Weights of a small image diffusion model: norm layernorm.
Rows from block 3 of a small image diffusion model, named by matrix and row number. Rows with one number within an expert belong to one neuron, the router's apart. Each number is 128 + 24 x the weight over its row's rms, rounded and kept within 0 to 255. All counts start at 0. Numbers have three digits each.
After each expert's rows are labels from the 100 images, of 14848 (inputs lightly noised), where the router gives the expert most weight on average: "responds to" is what is common among them. Only what is clearly more common there than usual is listed. The data: rendered scenes of toy objects such as cars, trees, mugs and chairs. In brackets: how many of the 100.
# router: slot weights (model.blocks.3.mlp.router.weight, 32x320, trained with AdamW), inputs 192-255
# up: expert up (model.blocks.3.mlp.up, 16x80x320), inputs 192-255
# down: expert down (model.blocks.3.mlp.down, 16x320x80, transposed), outputs 192-255

# expert 4
router.8:129117123117111116129136099079130136126185138115144131129091107120122102157149155151103091123109105155142116124090142112145115113095095124137179108105137118176159121101111132132128091156129093
router.9:095112118122130109132169128130144131094113169169144117132113183129151115115130149105126154097134125107123170103123087134111112122123127160113073145180131122171131130126116133066213136091102116
up.6:089146156084110158157132114137129126122150133107139139125115150145061181134123145108123121107125105117155077126125171168145085127110140116142141097136108130110103105150119138144123156123167128
down.6:118139141111123121134103128113112140143119120116116131151209144135158093094118145138115110115094121145142091144129146166141084122105145146130168156149176161136138131109142147112135112123136129
up.7:123162130157103161131108126063134089127110168120102156129120131087128135080093124147138096166119108130145135074156072110104166153112130140127147163087140075123153155109149161118134153130149133
down.7:156122124091119154176145139068142123154131130106108118137149118129103125121122113111121170121123142091126098126131130143085148140150127101136093097101153091164136119151136094199152138137137111
responds to: count: one (75)

# expert 9
router.18:132124133139110155134178105146156128126114112182150165151121158161148124136136162137140083112151140085143158140162108136141113142149125100113103106141125127106137128142134137074157134147145129
router.19:127107082126099134099151138128143132114143124146137148125145132153074117115165166116157125118131121118132101139110108119125121110112105132095100122176157133144097116134137156171132127163153109
up.6:165150123143128139142156126136119127134095140106137150116176102151148104132085115123086172105149113132141119120121153114134103162148159156081169143151111181106111136152148150111131089091106121
down.6:086114116119139095134153131129125158094146141116121114112145125146174120116120132104119121134110104150134113116120147160122170091108137123087126160133102086172130163146142131125116134076184117
up.7:165127122155122117139094149087121122147124114118097100095160119131117134119167131156090184138128112156117141126093133131099214147118141107117184147130132136143127128115144131145126115162113107
down.7:128124135145137174085124129085122119137145118132117131154101134109116119144100120140149147142156159099130167124131113137121182157125098111101122139132147129108127123133131134184145120123093115
responds to: count: one (94)

# expert 8
router.16:140138145101096134133121109151142131139122109167108116112095157144145114108190174116130110152141135149131109114133109139082128138135142099103124082107119142100122115120131116105124083164136141
router.17:130102146127116148152139123136104133120139138137094152119091169121152141139083147156111171107146140176131112109107144143113123151143121168159203113123131107125122134154143146073163095142074102
up.6:095133134141098146160082142071107141116139133137135144169137132134128163172076131124118186085104081127096122146060169131145114133118109135186151118144145100137170110137130113123103134140075128
down.6:099152141135152162103095146139134127138127139153132162108160117123106111160152110144172144120116144098128153133187103130134110116132129155142114139172107143152112130141129111106071147131076125
up.7:158149106121131099108130159134126134110133147168133122119147131142131113126140153148122145108124104105126157110125087137134125135073114125139068190174151122166104113116129118113207122129095102
down.7:128139127132131120134117133100105146116106151129124126116137115126182137132069143084103181145118129163122125146178154125128092152148150115142099136196140156146106114102110131183123162118139134
responds to: count: one (88)

# expert 11
router.22:123131129131140106167111162111102134126090079117128119150154095130103119123179127142137149143099115155096149113150127127110170116116134117171156149157162169099099117119139123148092088097131110
router.23:200133083135165125133103147065169185094126114125099120119122130099144140139125145114126128127120109163109143105139156160113150134125112146121125130134180129139137115104115138160123069083119152
up.6:131098115110144127122135127122184107131139122126121120110133132146132112117093151129115089098113145135142152148104124093166124133128137135109134129118129104150145110147146131138157153153106128
down.6:176105112166124137123110112121159104132129103113132164138151121162116162112151126153163213115137130105120150096134155151136135115071145161124131135146136146097148095145127117165095111150128149
up.7:151083089106168165113165155133155109179110135140104112127120111114110146110119111124131115124165128120132118143129122159090077097114130116118122123133054154102120166130117182128112142123112098
down.7:157168113101087122129164162123134124168123140115182133141144098111121088113091100100118122111130130123121131120125139187085121103171126123144143116129193128119133132173114083116112127120149123
responds to: count: three (76); yellow object (51); orange object (46); its colour: yellow (26)

# expert 6
router.12:088146103151095137145107154141129135104139126159125142084132127128095123110146116129126111098126119077129154122127152103148132146097145062102144157162134117157117099127140146134050145161135082
router.13:097121102119132107122111162142168127067135106113116114134148111129057149116153103077144116131108140166140137116125138104146160119112117067142137138162143113142116146115115145210088141159107157
up.6:126116097091121084156096156121125134094147154131100137099153143124137121133146171176156130142120139091159146089149184078166141143105097124142082137137119149156144124163092132144082150122137134
down.6:126147150118125135072131126145121148123104149130120116142098127146144123130119162137101100160113107148152100117101157119146079123136143170131107108116202179127097119111101139107089099115144154
up.7:125144145110097150103119136145150111126162181160104108121151131120117127144129150137130103075131065107138141188134151115146133132084085142139082116113073122154133126133124093130159124134140073
down.7:127115135116111115178116147129121113153112105132152150151073150135113127129143129151133159177125136136137179198148132090117124125155162091135153123144154131139100121152145135093165123154127074
responds to: count: one (66)

# expert 14
router.28:115118079124188090138129110129118129150100130118115184135166137138155104109123176139128108118109126096165107173122148128107122139088084117092123139137127158163150101113160163170098186072137139
router.29:157159126150107138126160118088121139105146113129161090082115117134168140149107113146137112053139111150155156112169140134133138134098132118110136162142165111144142149149132160172082076053128113
up.6:073133132143151127103093125136110116138115156139112093130127152185117137125120105123110134152101060137122108121121124104131130113131122117112102137133097103127073139108103129133109118150166116
down.6:129118125131112163157148120103166114146178139144162129132079153148119134138125095108081106090159129112123093106097106115109122126128096138115121126148149110096174122130117091106119106121148108
up.7:098151137181100075127098141156125132147147069121111156124123087074105114113117115137148125083126134159165148098129076125150140119141106144172111138134160113117141124136108134102156168163106107
down.7:078115110170142079143108126157103109134132137115173138167118128161087140103124123120121137152137122113144111102128132149102138107094149188114142133197132169109135138081106119122108123144094132
responds to: count: three (68); red object (36)

# expert 12
router.24:161114126117117076089110136135128132131109092102083136144161159143092147142134173131159119132131141204127127114125101139091147082117117071095103083155138147137155158137128104208175122178125136
router.25:115133124138100128153120110130137128130139140116131130126155161090146135129141137114101134146131124142118147101145096136115150111117137163130098115110119126148162112136137102089162138145102095
up.6:126133144133130126112113117132127115112119176149167107077109173132145121107128154116069129106100097146167166103164110144137165117140081072139098130115091114129147129112140156118152131148183180
down.6:134163117119118113090131128113097129129127122163141097144166147132156108117125138109140145125150167147121189135121132133123137124129132148127162129157145095158127139123141148167157135045140152
up.7:101173156127167116129124111166133109123118118124099115174106139126120154135128126075108200147112115116110092125129125163096052078175117148131098057111124174126149164109129107120155117122134139
down.7:085123094117111111139132138148110140121117128091155151109118138138126110106149137104098150112091093144119082138104164145110063113132129095142177128116149155129135115123120130157158100125152143
responds to: count: one (66)

# expert 0
router.0:144126129094147116078094130141139127112171120121099137148167126125141119143136126121102115156131120184106105146119087121083182102113111128167133134170104147125121125112119159133083124127120122
router.1:122114101125155097040165112124173132115113140120140138123155111119109136131113107092115118153095085122130129139089125128121156129121099087132190156139127125155087130100180151104115113166116125
up.6:113098114115109145130117167098099178157072093103093112137094111182133140147143144129115144144138105106096144127141108141074117158111115145164124107140123172148116128128157100133120094133122131
down.6:127163100150143152133089171112170158167215194152150167121131131185132108145147162120109122147122134137101152117130119148067127138120140103124119143124121122135137149130165132141126153118104135
up.7:126160167118095135119107112129153169124131135131180112197126078095140144189136092151115133123141121101163090146124145146129123128148133131093126156132108136087109109138085151119113141109123111
down.7:136098170144165127139095133138129171127133145123062132109125121104167127171131097104152136137139170113175117191127142142121158105102123121109134104134147098106121181155101134138129123133106133
responds to: count: three (69)

# expert 2
router.4:139160094120114114123119091111128104153123130164132158176115114146142115134134093150158127143120109112133142102122124116143139188099125112141142128150156175169120096118092099155129119069123104
router.5:126092149152114145152134157097132140137152139151133104099108131112130136129130088121169106127106156113079154118131118108146144144139138126081107122135131112190094138137133136158103142071086096
up.6:135126113157116090130148142129148141130095118130150131155128116095114109110132111103138133083143140132094142124115165156117112083105108132123115140153102110135177159113102151129111175141144105
down.6:126127153131129081111132148099099152138151133123117147126136138116119144140163114147128137202119170111094135120142128193129134089138154120119121134098145099134111115130123121130124108143132097
up.7:178109137104129151127118104121070108099139135093114171139137141185139181176139130141135122183125099154166106120148094099162130095093113135076147166127137137095157140103153134141125170142154144
down.7:146161147108116135130112069104183087074084146154152097103127126187149063185146127116122130073133151133187112141116114119169123092157186133102126130139123107114100089155134153115114105138110123
responds to: count: three (65); ladder (60)

# expert 1
router.2:166126154143130105144105124128122159129123162142123120154144141111169106126157178176131136138113122133104136128148103106105138049127168095133143145140114119119129126128121151124131103106126050
router.3:168179110119117119143136161115134113169138104149136162119117127137159163123158127071093134094116163136083144131160115142157148131126149094153146133151139128096161147105172185120134153094116153
up.6:124118139109125146126130114154076131129108150142143097110133118123127145048090096169142126157099158137126089138128104128110076081137140136134131120110111134165119150129115117138127099127094129
down.6:103116135131137132130150122146169129136135095102104161132115119113115125086110094110132117110113124135114114134118096139150113079138123149132130136118129114148168094122135152132135192127140112
up.7:141120105135151122113178138104133130085124152154162097125158123118124142114088160146104098106110121126133108114127151143122102140144131122132133166146117110124132147150119091156123132131153156
down.7:179166150146116134124137156156121123118098178110137119163157123083168121124159141152136115093127126121131142122124097147138138116115138169135122095137113141138170129146124110133140122157162143
responds to: count: three (69); ladder (54)

# expert 7
router.14:144112127129148121126139083134131115141114122144137123126142137125169127113101135167126170132104156084116093116080127142132110118123157130112149143112087142104167126143151112099166156082076151
router.15:125078142145102120129104146162114139129148090073110139135110139105160135137107138106141116153116136126140105133140137125132128144095137147103113136119149150141114117142143123135137107110120147
up.6:118095114169141154146137136158115128147107125129143123135109092079130159118126115081136124105108103140108155122166122143141127113093106107154132149146135109148163122137164138150104149112125089
down.6:134112139118133143105141132177095114132146109189105087111149114139095137157103155138111089150149104090122153118075104137127137126102168125098116161128131154142125114087137130126150155155135100
up.7:117157139158124181136107130162128108131088110157113137103167115101105133126155086116105141129124099148113157095154135151145145153127132104144128120141100140121111101119160126150140173121127138
down.7:139100159103125141108163107191156110151126112132108083147094125094090150112135160110173131119158123114135153175119067158143146097117135110144167148132160129114131106101116130152159120116135111
responds to: its colour: green (25)

# expert 3
router.6:139118133119132114106141135123113135129154151149145104064152118131155149111120131127137109092123129108146167188153122116144142161141114090128174144133104087121141128145128125128176163103099126
router.7:144119126146110149176142115151141118125120145144145150138122149117141125118105180133111185124143114125143119128101133135132144090142094211139147090111162087118153127176125110074167105115106128
up.6:108174138159122145126136112093108139107118156120138111132098123136110129151140124130108177131128101151153118101141108146134136131097126110113122102144137105139171093128136139163093168113104110
down.6:123142108120132128160112087128127119160110123101125111103095143108157147140084113130117120137135104103128120112083111117138143108106136108114165132162120103104140090124098094131155123050123119
up.7:119130129108130132151167118146078072132101124158116146138099158092111141143130102161092119092115122133133083063157096121100141123119140132155120157132106107150148128127075140118073132130131143
down.7:131142132091123124137185116143151118132125125111126165105130118119111097170104063110163112175114085100141096107110118132111126127150116113168135102121106134146109112117074109144111102112149157
responds to: purple object (52); its colour: purple (40)

# expert 15
router.30:105139113130095090121123161136133139150109134145113129086138160133122124106172153147146085108136107133115154104137119123108131119114162039068078111163133163116168097133146113150123127135146109
router.31:109139146109121171137123106074101128151140118144151107114142125141107111122093134126177128117165131093132146153116165129136146155138142157145152145091101140102115114122112115075177124117120151
up.6:139134143086121152124181143154126118137123095142108150110117149119140133123149154133147105161098095139174131087171090115094130117117153114141124135052128156146122119140163153115126127139173133
down.6:126146118126137158112148085186133126148131122109123129159115123134123156146137153095107112163155146082166151133111167152141105138128134106104101150208099121112110126103120149117175112086143114
up.7:133143173122107139084105121147160144120163099113112152119125143107141174138141149150109111135125137163129131167130106162121121116095158143132144101104090149132135128156152116124140105147063106
down.7:118147116146125156131141149101127114116146135106107100100177113145109143145147101124164144124165137149129121141108161117147132134134141164131141097136103121099141181136150118130145139109125154
responds to: count: three (90); light from behind the scene (52)